From a checkpoint of a small encoder-decoder audio transcriber: encoder norm groupnorm.
Rows from block 4 of the text decoder of a small encoder-decoder audio transcriber, named by matrix and row number. Rows with one number belong to one neuron. Each number is 200 + 40 x the weight over its row's rms, rounded and kept within 0 to 999. All counts start at 0. After the name is the row's rms in percent of the matrix's.
After each neuron's rows are labels from the 100 texts, of 14976, where the neuron reaches its highest value: "fires on" is the input token at the peak. Only what is clearly more common there than usual is listed. The data: short made-up English sentences, spoken by a formant synthesiser in many voices. In brackets: how many of the 100.
# fc1: MLP up (decoder.blocks.4.mlp.fc1.weight, 1152x192), inputs 128-191
# fc2: MLP down (decoder.blocks.4.mlp.fc2.weight, 192x1152, transposed), outputs 128-191

fc1.698,097,200,283,259,136,206,174,211,120,227,162,230,160,166,176,184,180,219,158,145,193,200,250,196,140,192,122,192,117,275,212,176,152,222,195,212,226,227,235,194,173,269,175,215,131,195,175,192,184,214,199,151,118,215,234,227,183,155,222,204,181,215,226,170,214
fc2.698,106,189,158,192,184,115,225,223,201,127,247,144,164,66,218,115,225,251,207,332,202,184,196,267,237,166,204,245,167,206,194,175,262,165,164,263,161,194,141,191,257,198,221,232,194,210,280,163,210,211,209,264,254,197,162,226,194,242,209,241,221,147,202,218,202
fires on: "near" (25); "me" (22); "by" (19); "in" (14)

fc1.66,105,208,157,254,242,204,206,232,293,184,187,217,223,224,268,194,179,231,157,146,290,177,208,209,194,194,242,240,157,287,204,230,157,264,209,211,242,269,169,244,214,257,189,164,138,233,235,185,155,174,198,161,209,110,135,203,239,274,145,179,224,173,175,139,231
fc2.66,111,191,172,241,299,155,215,220,244,184,245,232,194,175,225,259,158,159,166,99,215,147,226,124,229,173,228,237,146,274,216,227,170,218,195,239,226,226,179,188,215,201,202,211,182,217,247,139,163,191,206,264,177,174,141,229,227,211,205,195,172,240,203,151,234
fires on: "please" (100)

fc1.444,075,125,209,159,233,183,201,264,233,223,195,209,171,274,199,236,112,236,197,205,218,229,198,183,144,152,223,174,237,189,260,216,180,163,252,247,220,185,214,192,190,255,193,194,185,166,241,174,163,250,228,110,191,184,120,131,232,241,268,250,262,194,249,205,191
fc2.444,073,218,151,219,256,209,180,177,219,214,199,170,252,175,193,239,233,248,176,189,235,169,197,286,206,146,247,179,181,249,170,190,204,191,234,133,180,166,178,125,143,195,188,211,248,221,169,161,180,178,182,174,138,192,195,167,277,220,193,241,207,188,219,187,198
fires on: "<end>" (99)

fc1.584,114,141,244,213,178,150,149,222,187,196,147,240,252,269,157,235,141,144,277,140,210,210,240,239,151,269,175,170,252,213,146,237,117,204,128,187,220,233,195,207,172,184,165,219,239,160,195,213,151,190,183,234,223,113,194,203,160,193,168,124,230,218,211,191,184
fc2.584,091,191,188,197,206,175,161,152,164,197,146,176,214,172,166,279,234,107,188,160,156,170,185,176,137,180,249,251,223,216,149,206,155,190,154,276,261,205,177,189,211,196,199,239,244,200,170,203,201,194,150,197,207,258,226,209,203,188,206,209,228,194,253,258,211
fires on: "very" (30); "not" (20); "the" (15)

fc1.427,103,139,181,178,182,264,163,190,262,234,194,205,187,232,220,232,281,183,125,191,104,220,194,168,209,223,238,134,198,239,184,204,192,140,225,195,245,157,175,126,274,144,237,133,218,126,146,223,226,175,251,186,170,211,209,195,223,127,282,160,199,205,158,206,180
fc2.427,109,172,240,89,81,210,241,272,226,190,199,61,202,212,219,230,151,203,136,307,249,241,243,256,136,213,266,166,254,210,153,231,230,233,185,189,207,168,237,153,263,233,229,190,213,180,216,194,212,170,201,242,167,159,196,239,234,240,183,178,224,235,217,214,193
fires on: "doctor" (20); "driver" (14); "mouse" (14); "under" (11)

fc1.93,098,111,213,221,225,227,180,224,151,212,170,232,157,250,176,194,216,247,176,236,213,218,234,189,193,317,261,114,221,253,139,236,236,192,237,288,218,190,214,201,222,157,210,224,199,160,217,199,186,125,235,264,208,226,227,177,177,124,271,187,219,208,161,152,229
fc2.93,110,252,205,188,154,175,193,231,161,190,181,132,176,257,229,208,204,162,213,185,170,140,197,273,290,197,221,218,175,189,219,200,154,197,213,232,215,200,254,188,301,179,220,212,191,172,165,191,210,136,212,211,224,211,239,174,218,228,187,193,148,287,143,163,220
fires on: "the" (15); "his" (12); "every" (8)

fc1.692,097,250,183,241,225,214,232,220,261,137,246,220,187,189,232,121,163,169,204,163,122,202,309,227,275,174,149,173,208,166,171,216,177,140,208,285,199,189,210,258,154,186,187,205,232,176,205,289,210,148,146,150,279,179,264,183,234,182,214,195,180,137,237,154,158
fc2.692,094,192,121,253,100,184,250,190,244,188,224,233,154,168,181,240,148,246,239,283,199,159,253,213,289,197,223,173,249,209,134,213,141,200,191,184,231,146,169,188,181,193,217,209,180,200,204,264,271,84,221,160,241,182,235,160,235,217,216,213,252,117,210,209,232
fires on: "his" (17); "a" (15); "the" (11); "not" (10)

fc1.500,096,237,236,190,213,198,254,218,239,178,162,156,270,209,202,201,208,237,143,128,172,153,154,176,146,162,260,210,306,204,197,248,171,194,217,175,187,222,201,200,181,183,126,216,160,244,246,191,193,227,201,178,218,214,195,259,214,266,233,129,190,186,250,224,245
fc2.500,103,210,239,175,153,155,219,214,150,198,202,153,197,202,174,174,209,201,83,143,146,184,221,180,148,216,179,210,218,180,191,235,242,150,214,179,224,239,178,157,219,172,196,204,190,218,220,134,219,238,234,218,212,237,215,203,172,185,177,159,186,268,177,190,234
fires on: "not" (20); "very" (20); "was" (13); "a" (10)

fc1.523,101,241,265,238,182,163,231,205,236,170,245,203,125,164,238,217,141,181,167,166,171,161,203,267,190,166,170,178,207,210,256,203,148,173,169,205,184,265,259,225,138,159,281,195,253,171,205,257,292,218,198,160,162,221,174,216,227,226,170,190,155,185,219,247,234
fc2.523,110,105,214,203,181,238,221,140,214,205,132,158,250,267,158,305,238,248,255,235,220,183,225,161,260,241,161,210,185,214,201,159,169,169,199,188,202,204,182,214,253,209,191,154,170,147,211,140,189,242,218,119,197,210,192,202,126,167,159,249,195,204,187,213,216
fires on: "picture" (12); "this" (10); "his" (7)

fc1.160,098,208,223,176,168,162,228,241,175,177,279,235,196,238,198,155,232,160,252,216,126,196,141,176,219,175,167,295,273,208,162,177,227,159,183,214,107,182,191,236,199,159,241,202,147,195,184,176,129,232,281,239,186,137,191,269,231,150,239,254,209,229,189,164,143
fc2.160,104,190,242,196,87,153,235,221,203,191,282,235,192,260,169,179,249,224,182,230,172,127,183,274,126,165,196,249,217,163,167,198,182,203,250,241,117,198,198,185,155,187,165,187,191,209,174,180,189,225,235,266,167,159,215,178,203,147,208,159,226,288,177,223,189
fires on: "doctor" (9)

fc1.98,105,228,216,228,246,209,135,240,166,241,256,248,170,171,215,189,236,197,224,200,175,167,194,182,224,198,241,173,261,246,153,195,198,173,202,193,216,228,273,93,212,143,319,171,195,239,214,149,130,163,229,183,181,203,137,151,256,254,170,237,235,195,202,218,216
fc2.98,104,257,195,206,87,223,199,163,180,179,234,141,245,114,201,224,218,175,209,165,172,216,189,77,290,183,211,194,184,200,157,232,210,199,204,224,153,271,181,241,165,172,207,163,170,196,193,253,169,214,210,213,192,197,217,164,226,155,171,258,256,278,222,185,247
fires on: "her" (20); "that" (18); "the" (17); "not" (13)

fc1.664,096,204,271,234,209,217,200,179,200,203,187,233,195,242,153,85,163,165,180,143,220,269,136,252,235,222,230,239,266,149,203,253,253,130,230,270,217,161,154,208,212,156,168,178,171,139,204,242,220,168,206,283,117,246,184,79,201,242,179,208,271,212,244,204,210
fc2.664,111,252,190,217,171,228,198,154,252,190,145,158,202,171,246,260,231,114,163,314,219,211,172,238,216,195,187,223,236,197,200,184,276,215,191,287,256,166,202,244,127,192,218,165,219,218,186,239,216,142,199,180,210,232,229,188,181,182,170,209,228,234,187,190,168
fires on: "her" (21); "our" (12); "shiny" (7); "his" (7)

fc1.625,094,180,272,236,213,180,211,188,270,199,268,190,189,212,217,242,154,226,322,193,224,199,229,198,206,256,211,224,184,238,242,235,245,192,264,208,155,173,224,214,245,210,226,200,202,201,170,259,193,229,234,248,283,148,176,196,237,160,184,229,176,192,139,202,166
fc2.625,094,209,196,248,248,251,186,148,194,182,266,142,125,161,244,202,176,197,196,249,171,192,232,165,248,190,207,202,220,197,180,222,222,176,191,229,188,141,232,174,211,194,166,164,187,147,205,87,194,146,155,216,191,198,193,181,155,241,169,215,184,265,185,190,253
fires on: "the" (20); "that" (14); "his" (14); "not" (14)

fc1.179,099,196,204,192,218,231,141,216,177,165,236,250,224,178,242,219,182,230,184,126,191,173,198,235,245,195,170,166,209,243,219,167,220,167,192,171,220,142,146,170,293,188,287,167,151,219,177,154,252,148,225,188,244,252,173,201,239,210,133,258,279,206,189,192,240
fc2.179,112,214,195,184,137,199,178,247,175,211,197,189,197,285,258,228,195,213,244,151,215,182,186,82,195,230,223,212,214,165,153,252,218,260,246,163,299,193,210,225,221,248,223,258,212,171,166,262,155,128,223,232,177,195,182,128,178,248,219,206,282,251,232,191,211
fires on: "<end>" (34); "our" (10); "her" (8)

fc1.104,113,264,211,265,251,174,204,200,220,124,110,175,206,152,219,202,144,215,252,190,252,245,208,203,283,239,112,205,160,235,254,209,134,157,211,225,229,166,214,220,182,207,193,171,208,126,178,227,201,201,254,235,147,222,246,214,214,261,235,181,162,156,217,264,176
fc2.104,098,129,169,222,204,124,161,229,218,242,84,172,221,249,234,171,198,249,245,164,166,240,195,148,250,204,152,184,195,245,176,245,160,140,218,233,298,126,219,254,240,182,198,207,209,186,225,253,213,175,189,195,190,190,179,122,186,216,173,156,151,234,187,199,182
fires on: "the" (34); "her" (8); "that" (7); "his" (7)

fc1.728,108,178,223,212,202,241,182,184,144,178,183,253,138,249,108,185,268,177,244,175,223,258,309,164,221,255,194,205,200,216,200,190,184,144,160,211,180,254,212,198,179,269,156,229,232,224,167,226,192,188,240,174,164,178,169,269,242,71,240,282,258,180,126,133,164
fc2.728,113,139,254,197,159,226,167,231,210,202,305,209,193,142,238,191,221,264,182,172,209,217,194,249,187,209,203,175,167,213,180,214,244,121,166,222,152,255,209,219,193,217,209,224,221,200,199,250,179,193,202,184,238,215,215,192,264,181,199,193,263,114,211,185,173
fires on: "my" (17); "her" (17); "every" (13); "a" (11)

fc1.436,099,193,180,202,175,231,204,170,211,256,206,201,111,198,251,205,155,178,202,121,225,143,209,176,143,147,192,222,115,206,229,212,154,121,166,212,163,135,238,306,221,175,182,158,223,226,331,192,251,201,254,209,208,213,222,231,231,183,230,156,233,199,116,268,170
fc2.436,099,186,213,180,177,238,154,163,217,207,184,234,217,251,189,237,233,180,226,232,191,202,208,206,203,210,197,190,190,245,243,219,224,165,207,273,203,183,195,230,307,231,232,204,195,200,218,226,223,169,182,151,265,202,199,168,170,209,224,177,228,204,183,225,219
fires on: "her" (16); "the" (12); "this" (9); "yellow" (7)

fc1.422,100,204,199,222,137,168,180,204,260,217,173,190,153,232,208,210,206,185,167,214,76,154,201,191,211,170,220,210,156,228,175,240,141,243,163,291,186,216,230,238,270,145,164,196,217,221,200,274,209,167,150,178,186,203,246,259,158,200,262,240,251,238,305,214,200
fc2.422,086,156,243,196,190,202,241,158,174,281,171,242,135,261,236,210,238,185,281,141,186,150,180,194,147,214,217,194,196,275,228,215,222,222,195,190,185,262,206,171,184,242,186,209,235,228,229,283,249,181,195,229,162,150,181,170,159,199,216,263,123,183,239,242,219
fires on: "please" (100)

fc1.419,097,252,94,204,172,240,215,253,198,223,244,196,176,183,214,65,186,215,190,165,219,182,231,266,168,220,179,157,193,166,167,221,215,246,230,210,147,230,214,221,255,218,196,148,226,304,192,214,180,142,244,226,260,186,215,168,176,198,201,224,240,169,295,199,148
fc2.419,105,194,164,272,103,281,183,155,200,208,240,187,141,214,217,112,178,134,165,149,221,180,229,161,169,216,210,210,191,167,185,248,190,177,214,177,138,169,183,189,191,228,205,166,201,222,130,133,238,148,177,227,243,199,188,224,276,207,211,203,270,210,248,209,221
fires on: "her" (21); "a" (18); "our" (16); "the" (12)

fc1.713,101,257,249,164,219,219,205,221,192,202,168,211,218,275,217,246,202,171,138,215,169,203,155,180,217,311,218,183,218,256,129,218,184,217,286,259,204,207,300,221,143,142,191,196,183,185,265,182,169,146,213,186,169,266,211,222,177,234,258,130,184,291,185,197,232
fc2.713,105,238,213,210,176,177,158,236,200,230,226,270,199,324,201,234,183,230,209,164,206,202,207,229,194,203,236,197,152,183,258,161,176,219,245,244,206,165,234,228,227,201,184,176,194,243,193,164,154,138,169,219,168,181,173,162,234,197,182,142,205,317,191,186,208
fires on: "near" (33); "is" (28); "in" (8); "this" (7)

fc1.82,107,238,206,161,179,158,218,197,225,205,229,173,245,250,161,195,101,210,231,196,175,219,155,176,193,273,88,147,232,180,175,170,184,239,148,186,197,242,188,187,190,135,166,228,227,223,179,229,180,209,191,293,261,187,202,291,146,201,162,248,195,226,239,121,226
fc2.82,101,211,202,275,222,216,191,188,167,212,197,114,237,208,167,272,245,169,237,201,164,186,190,241,189,192,201,260,229,184,135,259,192,197,181,219,254,229,181,137,190,227,165,225,211,205,208,189,109,193,168,163,200,199,204,167,249,184,196,201,293,223,224,150,197
fires on: "the" (22); "a" (20); "every" (10); "this" (10)

fc1.130,100,98,155,224,194,258,143,286,156,116,209,220,146,241,239,213,186,212,157,246,162,181,188,149,231,277,224,157,236,231,218,246,139,236,268,251,172,213,183,238,216,164,224,232,173,223,228,263,178,181,224,259,243,201,237,128,162,173,230,193,203,132,135,173,189
fc2.130,106,194,221,137,127,154,239,224,151,196,187,214,220,292,186,158,190,198,204,130,139,187,172,277,206,209,194,211,219,215,236,274,181,178,199,211,215,186,218,175,185,158,165,199,201,204,182,236,182,226,188,200,186,194,232,229,172,231,180,227,114,227,183,135,212
fires on: "the" (18); "a" (18); "not" (13); "very" (10)

fc1.325,089,176,270,194,219,247,220,213,174,177,209,146,197,251,292,225,218,211,166,153,205,204,144,194,162,235,196,128,134,161,83,202,131,201,168,206,164,218,187,182,220,153,223,247,219,253,187,234,185,188,172,231,291,165,256,201,220,195,187,205,217,191,276,180,186
fc2.325,092,165,185,230,168,133,210,195,139,203,187,223,251,149,183,214,178,197,187,237,202,199,213,224,248,177,216,198,159,228,188,237,208,291,164,187,233,234,224,211,66,186,192,185,219,226,232,196,195,193,225,237,232,189,206,223,182,191,193,176,276,167,170,243,192
fires on: "very" (28); "not" (8); "the" (7)

fc1.435,099,145,213,162,225,265,173,171,223,184,184,317,168,236,185,188,220,234,141,153,196,190,165,170,251,283,170,194,226,211,269,208,238,176,208,197,251,168,198,180,185,148,226,253,216,165,248,208,208,255,157,205,232,202,275,166,221,166,254,126,125,169,189,216,216
fc2.435,090,183,181,115,169,269,193,181,220,206,211,195,215,209,272,149,228,230,118,102,202,269,185,206,185,220,201,155,199,234,217,236,263,191,247,191,225,191,238,177,159,229,176,167,137,214,108,167,176,184,211,160,223,165,190,202,173,180,223,303,160,227,134,243,182
fires on: "<end>" (38); "laughed" (22); "slept" (14)

fc1.550,120,209,219,184,158,157,165,74,231,217,191,235,173,199,180,192,226,259,231,165,237,256,153,217,234,273,210,231,212,173,188,202,260,267,211,162,133,246,173,224,169,247,153,205,223,256,184,209,206,152,211,170,167,212,214,184,164,297,197,166,185,144,233,219,178
fc2.550,114,150,212,172,170,231,153,145,183,155,154,302,276,198,159,199,180,194,209,120,194,150,182,191,161,220,187,182,227,215,155,171,210,232,178,179,150,171,153,209,250,228,208,195,198,206,84,131,170,219,204,213,196,218,154,201,183,180,164,198,96,140,223,179,197
fires on: "near" (45); "under" (15); "in" (11); "above" (11)

fc1.195,108,182,235,205,186,208,178,111,259,180,190,235,213,227,153,185,191,245,212,203,149,279,249,194,272,125,232,201,193,153,193,144,253,331,218,131,135,198,160,211,185,291,207,204,236,197,238,178,242,234,162,222,181,168,219,101,130,204,160,82,202,173,196,166,163
fc2.195,103,189,230,228,217,236,167,98,212,235,165,261,219,235,249,250,254,196,228,143,206,265,247,200,228,178,211,197,216,196,247,174,187,275,246,191,170,178,218,180,242,239,181,180,208,209,247,166,158,249,192,160,167,205,173,204,200,186,176,141,227,159,226,191,224
fires on: "please" (89)

fc1.197,099,236,184,230,170,149,195,191,223,214,185,142,133,251,206,212,257,234,174,195,80,156,280,184,191,92,177,135,199,228,188,226,239,211,197,284,241,175,183,250,250,155,166,174,241,210,207,254,190,156,225,170,232,199,286,217,224,232,260,227,277,170,230,246,164
fc2.197,112,176,192,227,138,218,188,157,203,209,196,221,110,221,284,238,184,185,229,278,225,243,185,187,176,203,193,189,187,224,192,201,216,224,207,238,192,257,211,183,212,197,163,162,209,241,266,239,226,207,192,191,211,145,186,216,172,169,186,260,139,150,264,217,181
fires on: "please" (43); "the" (20); "his" (16); "that" (7)

fc1.18,092,201,207,192,126,199,166,215,180,273,202,181,191,232,250,221,210,140,181,163,216,229,200,212,178,229,181,233,127,214,180,162,205,216,220,198,233,184,224,168,215,212,183,194,153,200,184,265,223,176,226,182,257,210,164,246,158,315,201,187,263,154,165,165,197
fc2.18,088,144,148,168,116,247,188,154,223,209,198,219,170,205,229,277,198,155,155,214,208,161,193,197,211,192,202,205,212,160,225,212,117,228,221,187,230,168,149,196,214,221,197,230,171,183,158,249,233,132,196,221,234,213,242,175,163,181,196,194,201,133,180,213,189
fires on: "near" (37); "by" (19); "me" (14)

fc1.271,090,186,168,240,204,139,138,155,180,158,203,181,221,221,213,201,257,191,140,200,155,228,127,190,183,247,231,288,120,149,125,195,151,231,203,226,143,260,157,174,282,174,192,242,201,186,157,240,175,201,176,198,215,210,255,206,182,200,203,209,118,165,246,170,191
fc2.271,097,160,180,158,149,259,172,167,219,227,225,156,229,152,191,181,199,210,247,214,207,176,246,158,248,154,201,200,164,191,234,224,166,170,222,220,192,240,178,207,126,197,232,189,222,207,211,203,165,163,239,182,180,179,237,233,165,198,173,208,212,114,184,219,179
fires on: "his" (24); "this" (15); "every" (12); "big" (10)

fc1.423,098,187,245,232,200,187,159,137,216,218,149,312,183,234,231,164,271,287,144,207,231,224,228,202,211,246,258,210,200,171,144,149,198,246,210,149,203,261,165,183,171,205,141,208,203,205,218,230,187,249,199,147,142,192,234,205,155,186,239,94,115,159,214,248,201
fc2.423,107,246,160,198,151,190,204,166,192,190,216,282,269,252,249,131,228,261,151,81,231,232,165,162,178,188,207,251,241,197,198,229,227,227,201,166,169,200,187,197,299,191,192,196,192,197,101,187,153,224,208,187,191,190,213,189,190,224,202,213,121,230,193,187,246
fires on: "my" (24); "the" (18); "a" (14); "her" (14)

fc1.504,096,140,129,138,197,143,163,210,214,206,181,253,197,208,193,166,233,280,189,175,195,140,192,204,230,209,242,195,286,166,203,128,213,261,282,159,166,218,160,185,194,140,238,254,199,181,236,174,245,212,186,79,150,206,156,233,191,253,239,202,188,164,256,251,185
fc2.504,081,206,200,208,262,150,177,159,181,203,266,169,186,145,231,234,219,206,193,218,150,217,142,214,265,196,239,188,182,253,223,237,223,236,191,129,137,273,184,141,196,242,201,216,165,238,206,208,183,220,190,233,233,186,199,154,232,240,239,159,152,208,192,193,193
fires on: "his" (30); "this" (19); "a" (13); "white" (10)

fc1.334,091,139,141,162,202,187,158,302,172,181,251,224,195,236,249,210,254,226,113,234,164,187,178,194,216,175,174,234,173,170,188,122,220,225,226,248,200,223,154,194,246,228,164,213,180,239,162,142,137,243,234,182,182,237,215,212,253,178,200,155,295,214,202,279,189
fc2.334,094,211,196,186,199,239,194,178,152,224,146,146,203,133,195,148,180,187,223,282,217,197,200,254,213,209,230,263,229,177,163,70,176,192,196,138,209,194,183,171,196,230,195,216,191,147,205,242,227,193,180,238,229,215,181,209,215,212,177,167,204,209,203,191,183
fires on: "his" (27); "every" (7); "the" (7)

fc1.734,101,247,152,171,207,157,211,259,137,178,205,154,219,257,219,195,205,166,283,144,132,168,170,203,248,194,150,229,217,213,143,243,233,171,152,207,193,188,155,162,221,184,218,182,184,162,153,242,176,195,222,207,223,171,182,258,201,131,206,235,240,177,268,164,176
fc2.734,088,208,164,266,199,223,211,153,235,220,218,97,226,208,206,136,236,166,162,184,220,160,169,198,202,211,221,186,189,218,154,230,133,211,216,222,211,167,181,137,285,173,209,223,257,213,178,175,141,180,120,163,153,154,183,204,190,179,250,151,230,248,176,230,217
fires on: "doctor" (17); "was" (15); "driver" (11); "the" (11)

fc1.395,113,190,318,186,187,238,215,192,170,194,111,221,167,185,186,217,178,192,132,182,150,258,188,248,229,167,138,151,260,229,196,185,213,160,255,201,204,223,217,149,182,200,278,202,255,210,130,180,214,183,241,197,154,136,217,214,173,202,205,152,206,232,203,167,205
fc2.395,097,195,164,201,200,296,179,230,197,200,150,196,204,198,157,145,195,195,105,183,190,235,226,266,252,146,145,205,186,224,171,218,225,166,190,186,195,285,198,212,221,162,155,198,180,208,154,198,198,153,209,158,192,252,244,230,221,216,245,217,143,214,198,182,168
fires on: "the" (16); "her" (15); "our" (15); "not" (11)

fc1.290,101,224,241,158,177,217,192,124,208,232,185,201,159,217,217,158,166,174,165,220,211,207,181,193,166,163,241,233,133,147,206,194,245,197,214,248,207,127,235,299,170,237,208,187,255,146,251,213,207,191,261,210,260,205,146,181,149,207,207,136,225,122,189,298,107
fc2.290,103,214,241,134,210,251,162,199,211,240,216,223,243,174,242,189,196,123,239,348,186,186,197,181,216,233,182,200,203,198,160,198,224,120,152,326,360,186,238,208,228,219,182,189,219,212,189,174,255,247,174,183,215,215,185,232,127,251,198,195,228,171,180,184,188
fires on: "her" (14); "our" (12); "that" (10); "my" (9)

fc1.347,098,123,168,146,217,241,121,155,196,185,227,326,250,276,238,163,248,196,176,196,248,147,171,158,241,193,207,208,252,175,248,221,257,193,267,235,226,154,165,178,256,159,260,227,184,74,220,244,214,215,222,200,224,271,281,115,202,211,288,190,148,178,193,190,203
fc2.347,101,196,167,165,208,182,206,271,207,212,258,94,262,158,197,260,239,155,133,159,205,186,179,221,238,205,222,208,198,223,210,292,218,189,168,234,259,151,182,183,213,145,171,241,175,221,83,199,175,194,190,197,240,207,221,191,197,237,201,210,156,208,144,161,164
fires on: "her" (21); "the" (15); "his" (9)

fc1.583,089,164,161,184,164,236,218,230,235,191,229,124,151,238,259,255,230,186,205,217,212,197,215,212,151,236,197,215,179,234,232,223,184,203,201,222,156,192,267,257,190,244,193,203,183,199,233,183,293,223,148,137,252,194,194,260,221,204,225,201,283,180,168,176,154
fc2.583,096,206,160,251,269,161,137,129,170,203,211,160,198,258,177,223,216,232,225,165,215,185,239,213,218,237,215,177,227,208,241,265,137,135,229,240,284,226,198,190,284,147,175,231,210,204,158,149,224,257,173,198,243,177,226,214,257,258,171,193,186,144,198,210,170
fires on: "my" (21); "that" (10); "white" (7)

fc1.639,101,233,209,252,152,201,148,210,230,207,215,180,216,118,170,128,249,271,197,159,266,223,208,254,235,230,255,179,213,148,178,210,269,249,209,299,210,185,166,237,195,248,260,110,219,279,177,193,219,211,66,226,182,201,229,221,241,205,197,202,240,219,200,228,229
fc2.639,107,160,226,230,251,164,228,168,272,172,210,207,170,115,236,163,209,168,221,192,213,146,199,239,106,189,228,186,255,185,193,308,224,228,206,228,127,145,189,202,211,179,209,174,159,236,104,189,159,158,203,150,135,218,198,182,240,230,224,225,159,239,210,228,166
fires on: "not" (16); "a" (13); "very" (12); "that" (10)

fc1.212,094,149,210,244,157,259,140,188,152,200,179,203,124,265,199,211,265,206,229,134,187,248,283,228,254,246,212,189,239,235,182,121,159,213,256,195,241,276,185,221,196,206,145,255,220,188,221,202,226,210,183,226,124,157,213,263,196,136,152,166,186,211,181,193,197
fc2.212,087,204,181,148,203,166,166,194,192,182,221,190,251,146,262,160,201,224,172,153,232,223,168,266,229,153,190,195,188,233,229,142,287,253,202,181,217,211,192,161,286,204,189,195,177,207,221,247,180,227,185,175,148,236,178,234,170,229,221,181,172,191,256,127,242
fires on: "not" (28); "very" (23); "a" (17); "the" (16)

fc1.13,092,167,196,172,236,257,175,118,206,172,231,165,247,237,227,234,163,250,118,189,181,204,177,176,202,192,165,221,178,194,216,208,204,186,275,212,125,133,181,62,212,237,221,200,213,249,182,201,224,260,192,162,153,221,204,225,226,173,156,231,270,135,193,116,159
fc2.13,092,135,130,201,186,114,173,167,209,219,161,157,195,178,125,373,221,182,201,247,191,165,222,214,184,157,235,182,217,238,188,188,203,181,216,215,138,188,224,244,185,242,176,200,173,185,99,144,211,241,173,188,187,214,212,194,269,189,259,198,139,201,269,221,173
fires on: "her" (40); "a" (21); "my" (14)

fc1.277,105,184,223,218,168,204,238,206,292,223,169,194,234,237,93,191,132,167,198,167,181,247,279,190,135,264,159,202,205,211,169,194,160,196,135,265,234,220,219,219,178,171,227,232,199,184,208,238,199,143,229,197,210,170,178,231,185,119,190,171,254,210,165,106,209
fc2.277,099,201,205,242,158,146,194,175,179,182,221,164,218,198,180,252,242,170,201,105,155,161,244,226,171,221,173,186,230,187,146,217,156,186,183,208,274,188,189,210,168,176,222,175,184,216,147,196,154,176,211,185,190,207,229,198,173,219,184,209,221,211,229,203,201
fires on: "not" (20); "our" (18); "the" (15); "my" (9)

fc1.637,097,141,158,159,199,226,214,196,287,129,178,222,167,291,184,226,143,139,128,206,213,155,173,243,221,231,182,195,132,165,217,248,224,202,245,269,173,204,217,197,203,253,242,261,199,202,239,262,227,147,230,197,279,202,150,191,199,130,233,201,238,198,225,131,224
fc2.637,084,260,141,270,165,117,125,200,232,190,144,227,200,185,252,249,167,180,233,137,244,207,185,208,168,154,227,190,212,304,221,251,230,203,264,202,175,188,240,195,132,208,178,194,176,178,234,325,241,257,209,187,232,207,241,195,147,218,174,182,199,181,153,191,169
fires on: "very" (33); "not" (25); "every" (14); "that" (8)

fc1.630,101,214,163,217,247,159,169,178,228,237,172,189,186,211,268,208,140,181,166,144,244,183,205,153,209,207,183,191,185,219,235,209,135,199,180,264,178,219,190,237,147,219,228,221,163,128,277,172,239,126,145,176,207,132,142,185,249,224,233,214,211,148,204,122,191
fc2.630,107,172,96,211,263,175,225,198,186,207,208,238,282,241,242,315,208,204,173,82,190,185,182,207,249,209,165,202,200,244,256,308,120,223,202,240,120,167,178,180,262,230,190,177,177,183,258,107,211,210,201,140,181,197,217,213,159,205,162,181,144,184,204,194,223
fires on: "please" (65)

fc1.202,101,206,237,229,193,251,168,210,234,258,299,163,177,203,162,279,145,169,173,265,182,211,233,204,163,144,227,277,200,178,193,202,246,203,227,202,166,201,207,212,179,173,194,131,172,196,224,228,215,252,201,236,271,136,121,226,157,299,213,145,105,182,205,140,178
fc2.202,096,131,213,230,173,174,187,185,241,193,241,188,289,221,180,233,235,209,144,284,188,161,239,163,184,210,201,185,217,126,231,201,116,174,175,160,211,207,199,214,151,196,220,207,174,213,171,165,185,245,202,193,179,230,241,193,162,188,208,216,150,270,224,191,178
fires on: "his" (21); "very" (17); "every" (17); "that" (17)

fc1.508,110,161,235,220,205,154,170,169,246,120,180,152,219,171,210,182,107,187,285,170,254,204,204,239,253,226,128,206,218,267,181,215,207,148,236,196,181,188,263,220,218,213,157,135,147,124,185,207,205,253,290,235,140,207,194,180,257,196,236,154,149,191,184,215,147
fc2.508,104,134,180,252,189,170,155,206,214,234,122,168,182,221,163,253,202,236,215,69,213,230,207,225,248,215,137,224,155,257,190,305,198,150,231,220,267,220,199,235,307,195,237,236,228,164,182,172,188,223,197,219,177,193,233,185,188,165,200,143,169,215,213,197,234
fires on: "his" (15); "that" (15); "her" (9); "the" (9)

fc1.426,093,249,112,271,172,208,179,229,200,222,202,263,243,254,161,125,216,237,179,172,223,227,240,214,164,193,167,150,195,140,173,134,221,179,223,209,135,160,269,249,215,252,228,142,194,294,246,200,228,187,266,151,171,202,197,173,244,192,120,258,229,166,225,147,139
fc2.426,105,189,219,172,61,223,190,208,198,161,207,206,197,182,223,89,196,195,97,161,191,184,211,102,145,197,228,152,140,222,232,205,175,188,224,256,144,171,217,224,248,184,177,179,167,234,241,181,214,234,195,255,195,202,213,233,223,178,150,237,279,161,216,165,175
fires on: "very" (22); "his" (16); "a" (14); "her" (14)